Weights of a small image colorization model.
Training: muon at rate 0.025, 22600 steps, batches of 128.
Data: trained on pictures of board games with random positions, seen at a slant, 195000 training examples, 14.8 epochs.
Rows from block 5 of a small image colorization model, named by matrix and row number. Rows with one number belong to one channel. Each number is 500 + 50 x the weight over its row's rms, rounded and kept within 0 to 999. All counts start at 0. Numbers have three digits each.
After each channel's rows are labels from the 100 images, of 14976, where the channel reaches its highest value: "lies over" is the class under the peak. Only what is clearly more common there than usual is listed. The data: pictures of board games with random positions, seen at a slant.
# convs0: first 3x3 conv (model.blocks.5.convs.0.weight, 96x96x3x3, each kernel summed), inputs 0-95
# convs1: second 3x3 conv (model.blocks.5.convs.1.weight, 96x96x3x3, transposed, each kernel summed), outputs 0-95

convs0.84:475461457440388563450502392483440540570561562515443486453477414395493550556542497533483541596468470572470482491463491473423509493486568495543546463479483518467397509434473502581481394552430608495485464435558459522544550463507517512502589503414538453467550509549519460548428565519482494496
convs1.84:525373496462404509508453470535509556549595508520503476434535552534602600527573417478567570416488465518566481534515480557617452501610561486509509563459497459486437538506543501429500518478512498488453489561537545485517517493471494443567522503456553438561508519548519386539520485377523553493
lies over: piece of the first side

convs0.78:523425545540414435441401529530516482507489451461448474550542509531487447516527463454557456490611456496527569515524462523424460538562533538491422479482479485509473433535430505542518407523382522436510416511532560524472490475562517408541429479461548610571522505464495469435454526523544645444
convs1.78:562532458623396514428510508520476505453588596501502462560441470580525493507499593527494445478561440548452576496517458486523453502481573472545476640491601465491456448473562495528450415479514468506514542562532525464536520418468517496565467405540601483447528470491495413520529518536488459577
lies over: piece of the first side

convs0.57:528459495519544441550478418454498541428525462524535533414582516370511453514511408575506513458558468476550501511457516505464410510522500443492483524554535515493370418567461492463506514445518442503417614581543538490428524467460488451567480567499525455523521540513560533526580523395496494614
convs1.57:516417444467463361492517452563487496568459447558389453544411542541544426507423462511518488481544458504536415526481505459475486456540461422524440480487437445474513477469594402503558474411478562426525495516515443488577486445439487425464471478454479492539507484457463472528498486515453434353
lies over: piece of the first side

convs0.61:560455573603460507506403607486459428488502487502424487498426553510518433500560389523514526510500464541458537536539508517500492463508428471501492462582551451540526522446517429544532546504559413516575413486488424456481475459488566471486440596456520475489498501455546586514520389417505632479
convs1.61:565434522534494406488505475582538452461510499469519525499491567505429430473507497442484490518502452466384566501546562482526472510500504433605432499465491586495583467441455515624460495595555641550572540532466468553585518513555506562491500517541518477555535476590493544501590515542495549425
lies over: piece of the first side

convs0.56:446477512479483418535549471449463489527494482485408496502562547493580434456537423457454415529597510460472497470641532631409485508451562455495452455410514482578509556507581421541525486461416536459553495495479442489473509560524500493505494490414522474555583481455587495511498423426492528555
convs1.56:609541409572545399527517495460493479444457536541471496503573513504506502564530532473497499491515563512366486587497461544561419410480517476503478464496484507523457490519503455524469481329470423517538556451524423599496569488528533451570563455509422462535548498457469558601536501555533509460
lies over: piece of the first side

convs0.14:498465441438502428498497515428562536548511567471519586467514549434511482470481451469529368518430589481460491512502470393632438477504463563513553491544485507490415493439454548469523489467553454479461578457469490442574541375511454500521529536490533417610450474538535462550454425520565505463
convs1.14:490360536471524591404510528415505453443591544480527486534416489519503484546548610520461453570580454466536487447457480457488512581510448504604609589501529476465554473489521513511498473515445464523502478534492526477459484456527484490511434489551485563527471470529579409466451580558396446572
lies over: piece of the first side

convs0.21:483443442493560450446531422461551488519544534538462552549505499568479596553403442484551491495545569490549434516487478416510461474467498505559489469421452405463524510551501506528424527540484496501530381521477523475499549358493394586543417488560445421585469510517422513543582506502479441509
convs1.21:447470447571510526488432471458576537454450524554522492532512613439466558465597547542537441627509470487464507522561495516393395464570452502442470459456485487577564542505469529527412533509461508537514401574576594489481516483487488528567435529548577484520581566491495471505578502515485563460
lies over: piece of the first side

convs0.94:570490543488612556555497508487484527506499466417488508475504499457481533470445501441506535451559506497554525504450473490447497530495492517494511490464618465426564457453528530422593444454358475550503406582573594584404482466484511476469500464484393577523533526502488400546555436540460455430
convs1.94:522673461486562518466479528529503441448485530499561462586510450434596532426460535541543467527483526494444540482543481565454538495463574531460508545507423574460399434533554469504524405480557552412461570476484442535507487501485530535579490558537521510501547558438433396402493490479540496561
lies over: piece of the second side; piece of the first side

convs0.69:517445533549606551407504492349397524494461517487507435488479456468490465523540579464530541455491493548414562514477412505409455506496575531420496506374516492551512530507577505524520502516503454528460497533575492522462555417520477426556457581487494508461544428384505510435482473526576519448
convs1.69:527470540441517583528510500512454523473470409454508512513488508571512584420468603609444539381519558479527527564460431642410537517501426530518571494511416494480458543557502524497511546518539492506471500468472495408515532440486458473567513402515505416505541561516498402491412534487539479430
lies over: piece of the second side

convs0.33:585481466610403495525523493503451568473457415425548513564446452538575506478477402479501462518544555523491417498510502424471567531510467480429437537536431505472540407466472520608483451549436508522435524444450489469418450483610470494551507468486532493450505485520469467607567446469392524515
convs1.33:448569414463380535464514413496500535511494454585577522519504501582557459447418426520514498468470520440488535598471422424477429515446490415489467472572403531404457476459488525507456531511545556543454560449572534551496479419604461444573460532508474474491474530520469490487493483509413526425
lies over: piece of the first side